Weights of a small spectrogram enhancement model.
Model: 2.26M parameters, arch unet.
Data: trained on simulated sounds of rotating machines with and without faults, 39062 training examples.
Rows from block 15, named by matrix and row number. Rows with one number belong to one channel. Each number is 50 + 10 x the weight over its row's rms, rounded and kept within 0 to 99. All counts start at 0. After the name is the row's rms in percent of the matrix's.
# convs1: first pointwise conv (model.decb.1.1.convs.1.weight, 128x128x1x1), inputs 43-85
# convs3: second pointwise conv (model.decb.1.1.convs.3.weight, 128x128x1x1, transposed), outputs 43-85
convs1.11 116:61 54 56 42 55 42 53 49 46 62 38 76 51 65 48 38 44 70 41 36 36 51 41 60 59 58 57 57 47 40 46 65 58 40 54 46 49 49 51 54 53 50 39
convs1.12 108:71 51 50 54 77 45 38 48 53 60 49 77 76 51 43 41 66 58 44 49 36 63 43 52 48 41 51 58 57 45 58 52 47 55 40 50 52 58 54 52 47 52 46
convs1.13 130:54 38 49 48 40 48 50 61 52 63 58 59 52 42 49 53 49 46 61 77 48 49 53 25 51 49 44 47 63 43 49 59 56 47 33 28 59 40 59 51 44 55 37
convs1.14 108:71 48 53 40 46 36 59 50 60 50 55 53 62 73 57 54 38 49 51 50 38 53 60 46 40 49 50 64 55 39 53 44 66 36 47 47 62 37 56 34 60 69 51
convs1.15 100:53 44 59 60 41 47 38 40 46 63 46 41 52 55 51 41 30 46 48 36 46 45 39 44 57 36 38 55 45 53 49 38 56 59 61 51 57 65 58 52 52 63 42
convs1.16 088:35 55 46 44 38 48 47 49 53 43 60 38 59 64 66 64 60 53 45 60 43 44 60 41 38 42 68 54 63 50 40 47 57 55 46 34 41 68 67 55 36 58 73
convs1.17 100:40 49 57 48 48 46 55 64 71 25 44 54 42 60 36 47 53 54 52 40 55 47 40 45 49 35 52 56 46 55 47 39 37 58 44 48 50 58 50 60 42 66 54
convs1.18 097:57 50 50 50 42 43 34 52 53 51 42 50 59 47 55 51 55 46 38 54 60 48 42 50 42 48 47 53 38 77 56 67 52 44 40 49 62 53 49 58 58 48 41
convs1.19 115:58 42 49 45 61 44 50 44 58 52 48 51 61 47 38 52 43 61 21 28 43 50 42 44 60 42 43 53 59 48 45 54 53 68 44 42 36 57 47 51 66 57 38
convs1.20 113:35 57 59 61 38 48 52 69 48 52 38 41 52 51 37 48 58 65 51 54 55 56 59 51 51 45 55 54 47 54 43 55 37 31 35 54 53 42 54 37 43 39 57
convs1.21 096:55 58 37 47 50 38 65 52 64 61 49 42 59 53 31 44 41 62 52 41 48 42 45 56 56 61 39 66 58 60 46 43 23 61 43 43 52 48 40 52 45 44 46
convs1.22 098:42 65 40 62 52 38 45 53 58 45 19 59 51 77 60 52 63 60 36 59 40 51 45 41 71 56 45 52 35 52 44 42 55 46 65 50 41 49 45 47 42 40 66
convs1.23 101:54 46 40 47 36 60 37 43 43 47 41 47 40 28 65 46 60 45 48 55 71 55 40 60 62 55 62 49 61 29 51 55 69 41 50 49 50 47 47 52 44 27 52
convs1.24 086:53 50 63 35 44 62 50 56 48 51 38 33 40 50 35 60 45 52 39 57 40 46 43 47 37 44 57 47 46 52 40 53 46 32 45 48 54 55 49 50 57 61 57
convs1.25 103:45 37 52 37 50 54 64 44 49 50 62 55 38 55 55 56 41 45 40 54 37 44 48 74 48 57 45 66 43 53 49 38 49 46 47 35 41 20 60 70 58 61 51
convs1.26 105:64 53 47 57 46 43 69 48 31 60 48 56 50 48 45 44 60 44 50 57 45 37 60 52 46 49 55 42 42 44 72 56 30 77 50 52 90 64 57 56 52 41 59
convs1.27 093:64 39 44 40 43 42 43 46 48 37 55 44 30 44 56 54 49 44 46 67 38 38 33 56 52 59 68 35 59 51 46 55 50 35 41 46 58 75 33 46 42 42 51
convs1.28 107:64 56 58 39 46 55 45 51 39 45 60 50 35 66 39 46 44 54 70 58 41 48 55 56 36 38 46 42 55 59 51 44 55 44 58 64 42 48 49 44 56 49 42
convs1.29 113:65 50 45 50 59 42 65 42 41 65 46 41 52 59 60 65 66 30 48 46 45 46 36 49 60 39 53 62 20 42 65 43 54 44 45 58 53 39 47 52 40 44 48
convs1.30 083:66 58 63 52 61 49 68 65 61 47 53 51 52 60 42 64 50 51 55 58 51 56 46 65 51 58 44 59 56 50 32 48 50 66 47 42 41 36 50 44 56 57 53
convs1.31 104:56 37 48 27 52 61 53 46 49 44 55 65 72 36 51 54 41 54 60 53 44 43 37 57 53 41 33 44 59 60 49 56 54 48 73 66 63 61 46 53 29 55 50
convs1.32 089:56 50 38 30 39 53 54 54 48 49 50 58 61 50 52 62 45 48 49 46 42 45 43 64 57 39 45 53 51 37 43 38 50 49 60 69 31 56 37 49 45 61 58
convs1.33 112:54 52 52 53 34 43 56 40 60 52 53 63 54 34 37 62 46 53 49 42 40 51 49 45 50 51 48 51 39 35 69 45 55 43 47 46 40 50 48 61 58 55 48
convs1.34 093:48 46 45 44 61 53 59 57 37 50 34 23 30 54 30 33 42 49 43 55 51 52 50 57 47 60 52 49 52 32 33 32 51 33 37 54 52 57 45 61 40 37 59
convs1.35 088:70 57 49 48 55 60 60 63 38 55 58 52 50 62 55 50 55 55 48 41 65 36 47 48 44 33 35 58 46 52 61 52 45 57 47 55 45 41 56 28 39 49 41
convs1.36 090:50 64 56 55 57 35 49 57 55 65 64 57 44 50 57 28 49 54 56 44 35 42 42 65 57 45 48 69 54 64 49 52 50 61 63 47 46 65 46 46 59 42 40
convs1.37 089:55 59 65 61 60 72 43 58 51 47 50 77 38 59 49 50 57 52 43 49 65 49 41 56 62 58 45 53 46 51 42 57 39 54 61 69 59 56 37 50 43 42 55
convs1.38 091:61 65 37 33 49 39 39 66 59 60 43 50 66 39 59 54 47 56 48 50 48 51 54 50 45 56 40 49 60 52 65 35 34 50 64 52 37 60 62 45 46 65 44
convs1.39 087:40 25 62 48 60 45 36 64 41 58 40 50 52 48 50 46 43 65 57 53 34 63 50 50 41 57 47 59 31 51 37 52 30 46 56 50 51 74 47 48 44 66 40
convs1.40 107:47 52 58 58 47 58 46 50 33 41 50 52 37 46 30 39 53 62 52 44 36 51 54 66 53 70 51 40 51 52 46 50 38 57 52 44 31 73 52 41 52 60 44
convs1.41 101:38 52 56 49 54 44 36 57 61 58 53 52 42 41 46 58 59 58 45 53 45 51 54 53 53 36 47 47 48 23 40 43 32 41 48 44 53 81 51 41 43 67 54
convs1.42 106:55 41 49 53 53 50 54 48 65 51 50 57 62 59 62 44 52 71 57 31 53 55 54 53 40 63 42 46 46 43 61 49 45 43 66 50 58 36 52 60 50 56 56
convs1.43 088:54 50 38 48 37 50 36 53 58 31 46 57 55 42 56 51 49 44 54 56 42 47 34 41 34 22 71 68 56 45 63 56 62 59 49 59 60 37 41 51 55 74 54
convs1.44 108:54 20 46 45 47 62 46 45 60 71 56 52 35 48 58 68 42 65 46 46 54 48 68 55 57 45 56 47 41 35 55 39 66 46 44 55 55 61 53 58 43 55 55
convs1.45 094:18 49 43 43 60 60 47 59 40 44 59 58 53 26 63 55 69 33 59 49 39 55 46 41 46 58 53 53 44 47 61 44 64 55 51 51 43 28 52 56 48 67 44
convs1.46 088:39 44 53 50 53 65 62 35 42 44 63 56 49 48 61 57 58 68 54 49 49 56 41 46 62 48 39 45 60 57 36 62 63 46 56 50 54 67 33 40 58 62 37
convs1.47 113:53 51 38 53 47 53 48 52 42 49 47 45 50 46 40 59 41 59 39 53 57 63 63 56 51 72 52 52 38 46 52 52 66 54 58 42 64 44 29 54 51 49 32
convs1.48 105:53 42 62 43 55 39 45 32 64 51 59 66 65 49 58 49 31 61 56 51 55 37 33 45 61 44 53 61 58 55 49 51 36 40 54 49 34 36 47 54 54 55 51
convs1.49 095:88 54 48 42 61 54 57 48 54 33 46 50 35 64 41 57 46 50 47 50 44 62 56 54 79 41 46 45 49 45 57 47 60 41 51 46 56 33 57 49 65 51 61
convs1.50 088:31 45 68 59 38 57 41 45 20 52 56 51 49 39 45 48 52 51 43 60 50 46 50 36 32 31 64 48 62 43 55 46 58 42 39 56 48 65 42 64 57 70 56
convs1.51 094:37 53 47 56 67 44 47 55 40 55 41 58 39 28 56 55 44 46 42 65 49 48 52 13 42 67 32 42 55 58 41 46 52 58 45 56 49 34 47 47 60 64 49
convs1.52 095:41 44 59 59 33 55 41 51 62 31 37 42 47 51 51 48 41 28 69 61 60 45 52 53 56 59 53 41 55 65 47 43 52 51 51 55 58 29 48 79 31 36 45
convs1.53 103:46 44 71 47 42 36 45 31 41 62 47 44 44 46 35 55 35 53 34 59 44 37 47 51 63 54 56 25 54 45 54 67 51 61 41 59 48 45 39 53 49 61 50
convs1.54 112:50 57 58 48 37 53 58 55 47 70 49 58 47 31 61 46 43 41 53 51 55 52 39 33 52 41 50 56 63 38 59 34 38 45 34 47 41 64 51 50 35 49 48
convs1.55 114:64 56 53 49 57 54 51 49 73 46 49 63 47 30 52 53 68 66 33 63 33 65 50 61 44 46 60 56 53 52 30 76 49 51 41 50 36 57 42 47 48 51 29
convs1.56 101:41 62 65 35 61 37 52 40 38 61 30 55 51 55 45 48 40 35 51 46 45 39 51 37 64 61 44 43 54 45 59 46 64 41 51 37 47 33 44 66 70 51 60
convs1.57 088:79 65 42 50 51 37 33 54 74 42 43 50 42 55 54 46 40 60 53 48 38 67 31 58 60 49 59 65 60 52 53 53 55 64 55 44 45 62 41 58 42 37 32
convs1.58 122:52 52 50 56 48 39 37 58 47 65 48 56 33 43 50 26 49 41 38 49 27 37 47 40 38 55 39 49 59 43 61 49 63 51 55 50 57 42 59 33 60 64 72
convs1.59 090:42 43 55 46 47 48 57 47 64 51 56 57 57 53 76 53 52 49 58 45 58 62 49 43 51 55 60 45 60 56 68 40 45 55 52 58 60 65 56 34 28 35 58
convs1.60 087:64 57 48 34 59 54 49 55 60 45 55 40 45 53 32 45 49 59 45 37 53 36 53 54 47 67 56 29 42 33 59 45 51 56 25 55 66 37 65 43 59 47 42
convs1.61 097:54 34 52 42 44 58 54 47 61 40 38 47 55 55 60 45 59 34 57 55 58 49 65 41 47 52 56 38 47 56 43 55 71 52 53 42 47 47 53 36 61 47 52
convs1.62 103:36 62 57 36 47 58 53 41 41 53 61 34 36 44 64 56 64 50 40 43 49 46 60 54 60 45 72 57 43 42 45 27 32 52 53 55 48 47 38 48 54 48 50
convs1.63 100:48 34 36 66 39 49 64 38 38 40 59 42 48 55 65 65 46 75 50 56 30 52 51 72 66 47 55 30 48 47 48 56 58 58 41 40 56 45 49 47 66 59 56
convs1.64 080:51 39 50 35 43 58 53 34 46 66 44 42 50 29 49 60 57 51 55 62 34 47 41 34 56 63 50 43 59 54 55 50 55 42 47 52 41 41 39 80 65 59 56
convs1.65 086:46 48 38 58 59 55 46 44 55 56 57 55 55 47 42 49 37 65 60 45 59 45 59 50 58 39 46 45 50 37 37 32 54 54 73 54 60 45 36 49 74 58 51
convs1.66 110:51 44 45 46 56 44 53 29 25 58 55 50 50 53 71 48 57 50 58 63 51 46 42 47 43 42 51 49 55 49 62 38 47 46 62 64 39 47 33 54 61 59 50
convs1.67 088:43 54 56 51 57 46 39 74 41 65 53 51 58 45 35 49 53 50 67 57 56 40 59 44 49 52 50 39 56 67 38 45 39 46 60 57 38 47 60 60 56 40 66
convs1.68 086:37 67 44 46 47 48 57 45 50 41 39 57 22 63 57 62 76 52 28 45 54 50 57 58 34 63 52 57 48 49 48 46 58 65 49 58 43 48 50 44 40 50 40
convs1.69 086:49 60 49 39 49 58 50 60 44 69 56 41 42 42 44 64 45 46 56 46 46 31 59 05 52 55 45 48 36 67 54 53 37 69 60 58 61 52 46 57 50 61 58
convs1.70 107:70 47 42 54 53 55 49 46 68 47 42 61 43 49 61 47 41 37 51 38 59 50 65 60 45 46 70 43 36 44 39 46 57 54 80 55 49 64 51 45 49 55 48
convs1.71 087:35 58 67 55 47 45 54 38 61 37 51 66 47 64 51 61 35 66 53 40 53 41 51 52 65 47 46 40 45 59 43 52 71 30 35 46 38 59 40 59 51 62 49
convs1.72 080:72 45 64 50 52 56 47 50 41 56 47 55 51 57 49 27 58 56 59 58 26 54 46 64 60 53 40 53 32 53 54 37 72 60 57 44 39 52 66 39 60 32 59
convs1.73 101:53 51 70 55 42 57 52 63 34 50 58 62 38 53 53 52 78 53 48 61 56 32 41 62 49 45 41 31 57 57 43 39 52 52 68 65 52 61 31 62 36 62 51
convs1.74 098:34 51 59 43 59 43 50 57 39 54 47 52 68 33 67 54 52 42 53 56 43 37 38 56 53 57 49 37 22 57 47 37 51 41 49 55 41 45 66 43 52 70 42
convs1.75 086:43 61 50 61 49 42 56 43 43 66 58 47 48 53 70 58 63 33 54 49 74 44 49 47 65 40 53 51 46 27 62 53 58 46 43 55 56 61 43 43 64 38 54
convs1.76 097:54 52 44 46 56 49 43 58 54 29 62 46 53 46 51 39 51 38 61 61 38 46 59 45 39 40 65 61 52 54 46 60 44 70 65 57 35 53 62 56 63 55 53
convs1.77 089:55 44 45 46 49 44 42 52 58 46 57 35 58 41 38 58 40 32 66 52 37 64 40 56 41 58 40 53 48 65 50 43 29 64 58 56 63 49 42 44 50 37 52
convs1.78 092:31 29 52 56 64 48 56 42 51 35 46 46 29 37 49 53 53 48 53 60 53 51 52 49 41 52 45 36 53 59 54 43 66 44 57 48 40 19 49 55 64 51 50
convs1.79 080:30 42 64 59 54 51 37 33 55 37 31 51 31 44 54 56 44 49 60 37 60 45 53 42 62 56 47 37 63 57 50 44 25 27 51 62 56 35 39 52 54 56 53
convs1.80 096:69 52 66 55 51 39 38 50 58 63 49 82 69 39 41 44 50 37 41 58 37 51 49 54 72 46 60 54 65 57 61 44 55 22 55 56 46 55 66 59 41 47 66
convs1.81 098:41 59 56 46 30 61 41 47 47 49 45 48 50 54 49 35 55 61 34 54 64 42 39 43 49 50 50 31 55 36 55 56 46 48 62 59 36 52 54 51 37 54 53
convs1.82 088:60 49 43 39 47 50 45 54 54 55 33 47 48 56 40 52 55 54 33 48 51 60 47 48 48 33 41 35 36 40 48 53 64 46 59 50 54 48 58 63 54 51 54
convs1.83 091:13 46 57 39 61 49 40 41 35 28 60 58 48 33 57 43 54 45 47 60 56 45 49 53 61 52 57 45 52 55 39 33 68 41 53 50 52 62 53 48 37 44 44
convs1.84 087:64 64 45 18 52 63 54 46 46 66 50 59 50 41 22 40 64 48 49 43 33 60 53 57 53 58 60 58 45 40 64 49 49 61 58 51 35 63 53 52 51 47 38
convs1.85 093:77 42 41 55 41 64 50 58 54 45 44 40 45 35 50 55 50 56 45 60 63 38 48 48 37 46 47 50 44 42 66 56 38 47 48 44 41 65 42 43 59 41 47
convs3.11 115:44 57 52 45 44 44 53 48 43 43 62 34 39 37 59 38 50 56 51 66 53 33 29 52 52 51 56 43 59 40 29 49 41 49 39 45 54 59 66 54 33 47 38
convs3.12 106:38 46 41 40 56 59 63 36 68 53 48 35 54 57 32 58 34 44 65 66 69 40 46 41 55 60 48 62 50 34 45 56 41 42 54 46 53 39 63 59 66 56 41
convs3.13 090:50 53 46 51 49 63 49 44 65 45 72 66 39 49 42 47 46 45 43 34 41 56 62 47 51 39 50 55 54 40 61 46 43 38 55 58 53 36 38 52 61 40 46
convs3.14 090:45 49 65 56 44 50 59 51 46 52 23 53 62 59 46 62 61 45 39 58 57 42 39 37 39 45 38 45 44 62 44 52 39 49 70 45 53 36 50 44 60 41 39
convs3.15 108:47 33 42 57 66 43 69 54 39 49 35 64 39 45 69 47 47 61 70 48 41 33 37 42 50 45 49 47 49 51 40 47 55 47 43 31 45 30 50 42 58 41 53
convs3.16 085:45 47 65 54 52 52 38 47 48 62 52 70 38 43 49 43 42 58 27 45 56 56 68 28 74 57 62 53 64 50 50 50 65 38 44 57 55 59 52 46 69 54 45
convs3.17 090:62 47 49 44 56 50 60 49 52 39 49 53 55 59 32 60 49 78 46 46 20 42 48 52 45 48 56 36 51 21 67 57 49 29 54 48 55 47 56 40 61 71 64
convs3.18 097:44 50 48 37 50 38 53 57 48 41 65 54 58 37 31 55 61 51 59 59 52 51 54 41 50 48 46 47 67 37 60 57 51 68 73 57 40 50 50 66 64 30 23
convs3.19 102:53 48 64 60 46 54 39 36 62 47 71 55 48 62 49 44 48 55 45 51 53 37 46 46 45 41 36 48 34 47 24 53 48 61 72 52 50 43 54 55 42 50 48
convs3.20 141:34 54 51 54 45 53 41 46 61 17 55 57 47 51 46 44 59 40 61 54 60 46 47 52 54 51 51 45 48 43 49 56 50 64 59 37 42 36 48 53 41 44 32
convs3.21 105:47 60 54 40 53 33 40 63 32 49 34 40 56 56 50 42 47 61 25 48 46 44 66 63 43 42 64 62 45 63 56 54 43 50 33 73 46 31 34 47 49 44 41
convs3.22 103:48 63 66 41 56 25 57 50 37 38 40 76 54 36 50 62 49 52 55 39 46 40 33 45 57 47 34 56 56 65 74 51 48 58 53 61 36 52 46 47 43 62 68
convs3.23 108:58 46 50 71 34 33 54 52 46 54 35 46 52 51 63 41 70 53 47 54 46 45 44 58 50 46 40 46 58 41 43 36 43 62 72 52 57 39 62 57 68 55 48
convs3.24 091:41 53 41 34 40 64 45 43 49 39 24 43 40 32 50 37 62 25 44 50 50 40 45 44 48 43 63 55 58 59 50 61 47 55 34 48 57 47 50 58 67 38 41
convs3.25 091:42 26 49 52 50 60 36 43 41 33 61 53 50 43 52 64 61 55 45 50 48 78 50 45 51 36 39 33 57 60 37 65 55 27 60 63 49 63 57 54 60 51 48
convs3.26 098:51 52 47 52 52 42 36 43 46 51 53 36 60 42 47 68 47 59 57 46 62 48 65 47 58 50 48 62 52 42 50 54 42 42 62 51 81 43 49 48 34 57 48
convs3.27 094:54 57 43 36 48 45 54 60 45 52 50 54 45 49 57 56 73 44 63 55 63 65 49 42 45 54 34 30 55 31 43 64 39 47 53 68 35 56 49 80 70 39 60
convs3.28 114:37 53 46 59 59 59 73 55 32 67 64 49 42 39 55 43 57 42 50 31 45 47 63 52 43 52 59 62 44 45 56 30 56 43 34 54 61 57 28 55 50 61 38
convs3.29 100:40 37 55 55 56 49 63 54 53 42 49 51 65 56 68 46 31 40 68 33 59 43 38 44 52 58 43 69 51 55 45 54 37 56 49 23 37 50 56 85 35 56 44
convs3.30 088:53 52 54 58 57 37 60 42 51 48 50 56 61 54 34 47 66 50 54 39 64 48 36 47 57 48 54 51 60 57 66 52 36 46 42 50 31 70 58 51 69 48 27
convs3.31 090:50 59 54 53 56 52 39 44 56 47 61 48 46 47 69 37 57 58 63 52 34 47 46 56 45 57 46 53 30 44 61 42 60 49 19 28 53 57 26 66 58 58 41
convs3.32 080:45 42 45 59 52 52 52 43 45 64 35 37 50 36 32 52 47 37 48 63 47 58 42 42 60 55 63 57 66 55 55 51 56 54 58 62 56 45 32 44 39 41 44
convs3.33 077:46 53 51 50 57 63 47 48 56 52 47 46 43 48 52 70 55 51 47 59 57 48 39 56 53 44 54 75 48 52 43 64 43 44 56 51 36 39 32 50 41 23 36
convs3.34 118:61 48 42 60 55 33 50 35 71 56 65 52 42 49 63 48 48 50 49 56 60 71 59 38 49 51 59 71 54 62 47 62 49 59 53 58 66 47 45 49 48 47 33
convs3.35 090:40 44 57 45 62 62 59 40 67 48 52 74 46 52 44 60 51 60 44 56 70 70 36 60 52 56 68 45 49 52 49 52 46 65 42 50 51 48 46 51 55 50 55
convs3.36 097:49 49 47 41 51 51 44 38 41 73 59 39 40 51 51 49 56 51 42 53 66 47 43 59 51 59 61 56 44 37 33 51 43 51 59 51 57 52 26 47 31 30 34
convs3.37 107:41 56 61 59 50 47 62 43 53 37 37 57 42 44 42 49 49 54 43 35 40 41 24 45 41 48 33 39 45 41 32 46 52 36 56 47 55 46 59 36 50 44 37
convs3.38 081:51 35 63 38 57 46 48 43 76 41 47 54 47 48 67 56 48 70 54 32 45 43 57 52 37 59 40 51 40 53 65 44 38 57 40 49 49 43 49 64 52 42 58
convs3.39 087:39 53 56 58 47 60 53 49 35 17 58 53 79 53 48 48 50 30 49 39 56 44 41 50 72 52 52 46 42 40 47 44 47 42 45 64 57 30 45 41 52 60 49
convs3.40 106:49 74 59 38 46 60 30 62 44 45 45 54 50 58 43 60 39 45 55 55 58 55 54 50 54 36 44 63 64 38 47 43 42 37 64 55 41 55 50 33 43 64 43
convs3.41 111:61 52 39 25 44 60 45 43 43 46 48 65 58 49 47 45 46 47 32 51 46 31 42 62 44 58 43 47 43 28 64 52 52 52 43 51 48 50 65 48 57 37 58
convs3.42 104:47 44 60 51 34 55 54 48 30 48 43 42 58 42 66 87 57 59 46 58 65 29 53 25 35 31 53 55 64 49 36 53 58 51 61 50 50 50 44 42 62 49 46
convs3.43 099:45 34 53 39 48 34 55 38 57 32 49 67 41 35 52 54 45 60 33 34 56 55 59 52 66 55 46 69 46 44 52 53 36 53 21 48 51 43 30 56 56 35 45
convs3.44 122:46 35 55 50 28 50 31 39 70 29 50 50 27 48 51 57 49 36 56 64 41 54 38 47 54 53 38 66 50 42 64 60 37 63 57 60 53 51 65 38 55 56 42
convs3.45 097:42 52 49 53 43 41 49 42 26 53 54 58 41 44 67 76 33 52 49 38 70 37 55 37 56 61 44 64 45 61 57 59 45 59 53 51 54 56 50 71 51 45 63
convs3.46 084:36 35 34 49 43 64 62 52 73 39 56 50 49 44 63 58 43 65 40 65 42 44 42 50 45 55 45 28 42 60 54 46 41 37 42 47 46 57 47 39 53 57 45
convs3.47 108:53 48 54 48 61 48 36 39 65 60 45 53 49 49 51 46 41 43 55 61 53 65 53 52 60 66 51 69 59 44 53 52 52 45 57 55 52 39 21 48 38 29 36
convs3.48 098:47 51 61 39 46 48 42 60 52 40 68 50 61 42 54 54 56 72 52 56 65 51 82 53 49 40 69 50 48 63 59 49 22 60 47 46 51 36 51 40 60 57 53
convs3.49 095:46 61 37 45 44 33 36 53 44 43 67 43 64 69 45 44 46 49 71 31 59 60 55 59 35 54 56 41 56 73 45 43 53 49 53 55 52 50 51 51 41 57 49
convs3.50 085:51 50 41 47 60 71 56 51 68 58 46 45 45 57 50 50 40 51 39 59 62 74 63 55 35 53 59 57 49 42 33 33 48 52 55 40 47 66 36 43 45 53 34
convs3.51 101:56 60 65 68 59 67 58 41 37 61 58 62 50 46 69 51 58 58 43 54 48 35 55 58 55 57 51 43 45 49 45 53 58 59 45 64 40 52 47 50 30 45 55
convs3.52 079:40 65 35 45 36 51 42 59 37 44 62 46 40 38 60 42 52 57 45 58 53 44 47 39 53 36 29 54 46 53 43 49 41 54 50 66 54 55 50 46 44 56 37
convs3.53 105:43 37 40 56 57 47 41 53 55 59 55 55 40 35 44 38 40 44 59 46 41 55 43 38 59 36 53 49 61 62 51 40 43 56 57 52 45 51 41 48 54 64 61
convs3.54 108:43 64 65 28 53 71 49 57 54 33 44 38 60 55 48 32 46 47 62 65 50 45 43 50 60 56 54 37 47 52 32 37 44 56 44 47 40 32 44 60 37 47 48
convs3.55 111:49 45 44 59 59 39 61 37 46 38 50 71 49 47 37 53 48 79 33 50 50 54 52 64 50 35 66 52 48 47 35 28 51 67 65 61 54 45 48 49 40 49 29
convs3.56 109:57 66 49 51 82 41 43 56 37 54 58 71 63 45 57 50 57 56 53 45 57 50 47 59 43 58 43 56 63 61 59 28 54 43 48 79 51 48 48 46 46 42 32
convs3.57 084:55 36 54 53 61 61 55 40 32 54 28 50 19 17 63 44 66 61 29 60 41 37 62 58 54 52 50 51 38 31 59 53 49 52 53 35 43 59 51 47 53 54 44
convs3.58 113:69 46 61 59 50 46 37 57 62 52 46 64 17 47 64 62 55 55 54 56 44 35 40 36 42 33 50 50 43 37 51 52 51 61 49 42 51 64 55 44 53 36 56
convs3.59 116:44 39 66 49 50 50 30 44 49 68 47 44 50 31 46 54 55 47 51 48 32 47 36 59 51 55 46 35 31 47 62 55 58 40 35 39 71 54 51 44 43 52 52
convs3.60 101:36 40 51 47 48 45 63 52 58 50 38 50 46 54 26 44 62 42 55 52 61 53 42 35 43 60 39 28 57 54 51 68 40 58 50 58 29 58 47 54 37 46 45
convs3.61 097:46 49 47 34 47 58 42 64 62 49 50 51 53 51 65 29 61 54 61 67 23 49 69 58 57 57 59 48 52 59 55 73 33 31 62 42 56 41 58 54 68 52 37
convs3.62 108:54 37 38 41 58 69 50 37 48 55 50 54 40 51 42 41 57 47 39 59 52 46 60 31 39 51 57 63 62 31 63 38 45 68 39 40 50 46 38 47 77 58 57
convs3.63 089:58 37 42 62 43 47 43 63 35 41 46 34 54 39 70 78 60 54 64 54 48 24 58 59 49 59 59 60 55 43 59 61 57 59 60 42 42 49 52 47 45 35 48
convs3.64 088:58 63 51 53 39 45 54 48 43 59 39 50 48 58 33 66 54 37 60 52 57 41 28 63 36 61 68 48 41 38 55 57 45 66 30 59 48 62 56 64 60 60 35
convs3.65 100:47 50 60 45 37 60 47 57 69 32 37 52 50 38 64 62 47 32 31 49 43 49 62 56 47 51 44 45 53 50 49 51 42 54 56 55 54 53 63 64 67 55 49
convs3.66 076:38 57 80 34 39 36 54 42 38 65 40 48 42 48 40 41 60 56 42 33 52 45 67 38 55 59 51 64 60 42 53 57 67 49 57 40 67 43 62 41 79 41 44
convs3.67 098:27 57 47 65 69 53 55 50 42 64 46 65 59 58 50 70 57 46 51 55 67 29 36 61 51 60 47 37 51 44 55 45 53 39 66 38 53 56 39 48 60 65 55
convs3.68 086:67 44 58 48 62 59 45 47 47 53 62 49 49 44 78 36 56 62 53 27 33 55 46 26 44 65 43 44 62 65 48 60 61 64 53 39 35 37 54 60 51 48 44
convs3.69 113:56 77 58 41 47 58 65 41 51 66 65 60 49 59 42 50 62 40 58 38 42 55 48 60 48 43 48 47 46 64 56 58 54 31 53 53 48 39 41 30 45 43 58
convs3.70 083:67 60 64 61 36 38 32 70 47 50 49 45 57 50 26 56 38 64 55 56 60 53 77 60 54 29 54 64 50 44 55 56 50 30 65 55 56 50 57 46 44 32 55
convs3.71 086:36 52 45 32 50 61 60 55 42 51 27 63 38 54 57 65 61 49 36 59 41 41 48 47 32 72 37 62 50 40 37 62 54 45 41 41 49 40 48 57 34 45 52
convs3.72 074:55 46 70 53 47 50 53 59 35 41 69 55 61 46 62 61 78 42 58 59 48 56 47 41 52 30 49 32 51 42 48 47 32 37 48 54 57 44 43 57 58 50 35
convs3.73 093:49 52 40 53 86 54 58 57 57 52 43 59 49 37 51 53 58 49 45 64 53 67 49 58 51 61 33 36 53 53 64 42 47 55 39 44 30 43 49 43 41 43 39
convs3.74 105:25 50 40 43 53 39 48 47 68 63 29 44 49 51 27 50 49 29 54 58 52 56 55 45 47 44 45 40 44 49 57 44 50 35 50 64 41 44 46 38 46 35 47
convs3.75 098:50 51 49 44 62 64 39 59 61 48 41 36 46 59 45 50 53 64 66 58 35 38 47 70 35 51 39 53 52 46 23 36 61 42 71 62 47 45 45 57 52 50 47
convs3.76 117:62 41 42 49 34 19 31 48 43 45 37 47 52 31 28 48 47 71 45 42 62 57 48 39 45 46 38 62 61 64 52 57 46 43 48 58 55 46 51 37 44 62 46
convs3.77 092:65 35 56 54 52 40 56 53 68 64 50 36 47 54 71 49 42 55 54 55 52 74 48 26 37 49 59 23 47 49 45 54 48 55 63 43 54 57 63 52 46 59 70
convs3.78 108:50 58 48 30 50 25 59 53 52 41 54 63 40 56 25 53 41 47 58 46 37 71 49 41 43 40 52 36 59 60 47 45 42 57 37 47 42 56 47 51 53 52 53
convs3.79 092:45 42 64 51 65 48 63 46 50 45 40 48 37 58 68 47 59 56 65 58 50 46 48 65 64 40 47 65 49 37 48 41 56 60 35 39 60 55 45 46 47 61 55
convs3.80 103:39 67 47 41 46 48 55 67 46 31 53 49 59 59 51 25 66 49 65 39 49 45 66 44 56 38 62 59 49 50 38 36 46 63 46 43 47 58 45 47 67 52 50
convs3.81 104:38 73 55 41 52 42 61 45 46 39 41 50 64 42 29 49 59 41 50 49 54 53 28 79 47 43 44 49 44 41 52 57 38 55 43 63 46 48 46 55 51 47 49
convs3.82 081:53 45 31 35 46 44 47 42 46 49 33 27 49 44 37 38 36 24 55 37 35 46 54 43 50 53 51 45 33 41 47 40 39 50 55 78 59 45 55 36 54 49 50
convs3.83 110:43 59 47 48 50 39 52 33 59 53 58 56 47 38 61 69 57 52 69 67 58 61 60 45 63 57 53 65 52 49 50 45 57 65 54 45 44 58 44 57 53 39 48
convs3.84 085:52 28 46 48 37 61 62 59 40 45 66 48 42 46 39 31 63 46 51 37 37 65 44 57 54 54 38 59 45 38 50 49 57 59 49 44 59 43 46 47 62 59 55
convs3.85 099:49 55 50 40 51 38 66 49 57 58 56 54 63 35 48 61 68 49 58 57 46 58 53 49 46 48 65 61 45 44 67 50 54 50 67 43 43 34 48 47 63 60 46